{
  "text_encoder_causal": false,
  "text_encoder_bias": "all",
  "text_encoder_qk_norm": false,
  "text_encoder_inner_norm": false
}
Rows from block 5 of the image encoder of a small contrastive image-text model, named by matrix and row number. Each number is 128 + 32 x the weight over its row's rms, rounded and kept within 0 to 255. All counts start at 0. Numbers have three digits each.
After each channel's rows are labels from the 100 images, of 14848, where the channel reaches its highest value: "strongest on" is what is common among them. Only what is clearly more common there than usual is listed. The data: patchworks of several textures. In brackets: how many of the 100.
# pw: pointwise conv (encoder.blocks.5.pw.weight, 384x384x1x1), inputs 48-95

pw.297:059151142166147129110169146091151088144119118077167077134144108129134163159125100143086115121192187146126130125136134128100138057158174098108171
strongest on: labyrinth (28)

pw.23:138124094115144158146111132128122110133121119104084155122129129132119152078201097127095135140087138161094081159204100120153129149164187111147155
strongest on: labyrinth (38)

pw.343:111102124117148144113110141130144164138139148159147151169121118165123147157109113116141106088124094155148098172147101156114144133070151155161095
strongest on: looped (80); centre pattern: looped (26)

pw.11:132155169079116088149170126116153135152084163114146146145089105155107089116114135193072109098142172161128125120115134164098119146125124110109113
strongest on: triangles (79); centre pattern: triangles (29)

pw.279:115166102138129117101153109111179150114082174158073121137125110126147153112155109166152124129112008117134126182108149134132194139135186116082133
strongest on: labyrinth (73)

pw.81:187113197157128079189171095120119178192129148078128135095110147141143058129166101155160138088163117067137141098142156127133104102082118138168182
strongest on: looped (30)

pw.361:107125178135152096181102001062115140123040052163139124148121126122113133174147088121139025083113107170095177145116101145150102148115120160155153
strongest on: diamond (100)

pw.225:098154165124116172157125095106146173135152080128167129178123097061115125108153106137070035166163138198044138122147117117161167155094098112105094
strongest on: dotted (61); studded (41)

pw.360:133103105078118092216087130127171104137112176126135088119148113091107112084103145182105084091125095135149100137150158115094170126095140168125090
strongest on: labyrinth (29); grid (29)

pw.378:141002072131093123167094123069102124155105113180124088130097110103129144137128089124121118130126255161113122129187088183134092096089097173113177
strongest on: triangles (82); patches: five (51)

pw.276:180175097089172112092121137104107179124152127096120097145133079099165131175036164147138133156148177147092130107115081129129114145151151109156110
strongest on: dotted (79)

pw.22:089134139051190121110119088170181094105162135074103116098114077175125093152112136124065172153121144132089100153124127116038135105164133173108147
strongest on: looped (31)

pw.358:111135136140153148119179139178110111098105094173171147139102097122118106103092162033153103095144111112160146110130097105138146160127122147124135
strongest on: rings (36); spiral (36)

pw.370:071116164149132174185092122085163077119082157097123125157101105122142151204158115155102137081101124230085127109120160200135122143111110059114126
strongest on: diamond (38); checkered (36)

pw.42:136090135129132157169168132094179121151096133142139108098120097054100125062103085123171170098120084176108159056157114109121190140074097146137140
strongest on: labyrinth (33); looped (32)

pw.16:093105119115092126124054132185099120137139129135074152132143115069146112077192074129106141139128142166136107098136133201107181073159187149110170
strongest on: triangles (91)

pw.332:139168135092132121132100176122066085118076118082114134093118081092104147121084085124078111086141131124097138100168179122117103116186133124141110
strongest on: dotted (62); zigzag (32)

pw.217:145201160101065149136145112056088130136035101156111090142121123130105089158136151165123122101132135149133161122099113110108110104093153100102165
strongest on: diamond (57); checkered (32); triangles (28)

pw.280:133064110128162148106119130118208160126217067126147107141130121124167145093135038133114151123142127078135122083110110142122204131102108139138131
strongest on: looped (71)

pw.108:142141125153140123116181099060160127156186195138083070183119097131117175174134069122105114121085107181130114140168141119151118080085123119140097
strongest on: dotted (78); spotted (34)

pw.118:131090084090132169098091110130132140104153154128101139136136105113170219118158133194173154126163092080114198182130156161140108101102155110111127
strongest on: rings (40); centre pattern: rings (30)

pw.62:118135151078109148175086148134089054148133136115119193121111130104106163072141084136134180097144133144105172140187142058141098126164115104156148
strongest on: diamond (43); triangles (32)

pw.106:145087143096140125145080127109202146169183142110141159125148137075166166131138169189182154135109134110134158115137130153085204124136132128126097
strongest on: looped (59)

pw.98:108142199164176157088074136160084119100122119100133118123085118128120127081097152131139150131133041164114149073145195150074128116173134088087075
strongest on: dotted (43); studded (36)

pw.202:153107053092147122156102097140111075127155110152115130127108122115183137075113144187132130130117148227097059120098088183098107148065113139099150
strongest on: triangles (31)

pw.145:119167118115140110175077138112091096176133129169116083100091109116171112087132115050089133098110163127067151189122091095103172079091111128151168
strongest on: rings (76); centre pattern: rings (25)

pw.353:104173132121157100149155195162152114136092100113142092111137150158177120093147103145113089084173080115113121131150132129181164124135081174111117
strongest on: labyrinth (40); cracked (36)

pw.154:119119080148088158116167186135075139112164051098110104109156140160171130115150126160152200183187214135107107093164172135165061101106148107097171
strongest on: dotted (92)

pw.21:136191123122062146109117126138090079143177111120000154187124143138117161137111093117082119155131141113174125120132105153176159100063079133101153
strongest on: rings (87); centre pattern: rings (65)

pw.71:130121149080144102086143074108132115156129064189128070130141115113128131110137054192131128157109086170132154141120137173189131143131159106172077
strongest on: diamond (63); checkered (47)

pw.335:170150088160106135181152144137209106085161087083127126102122082169125170140141116055107127049091134095135126136126142161124243114108118167146168
strongest on: looped (73); cracked (27); centre pattern: looped (27)

pw.312:073162123103109148092149044072145120100076165125110129158188143106149118132038134058105061143110085185122133107122075172151124109084090115140102
strongest on: diamond (44); checkered (34)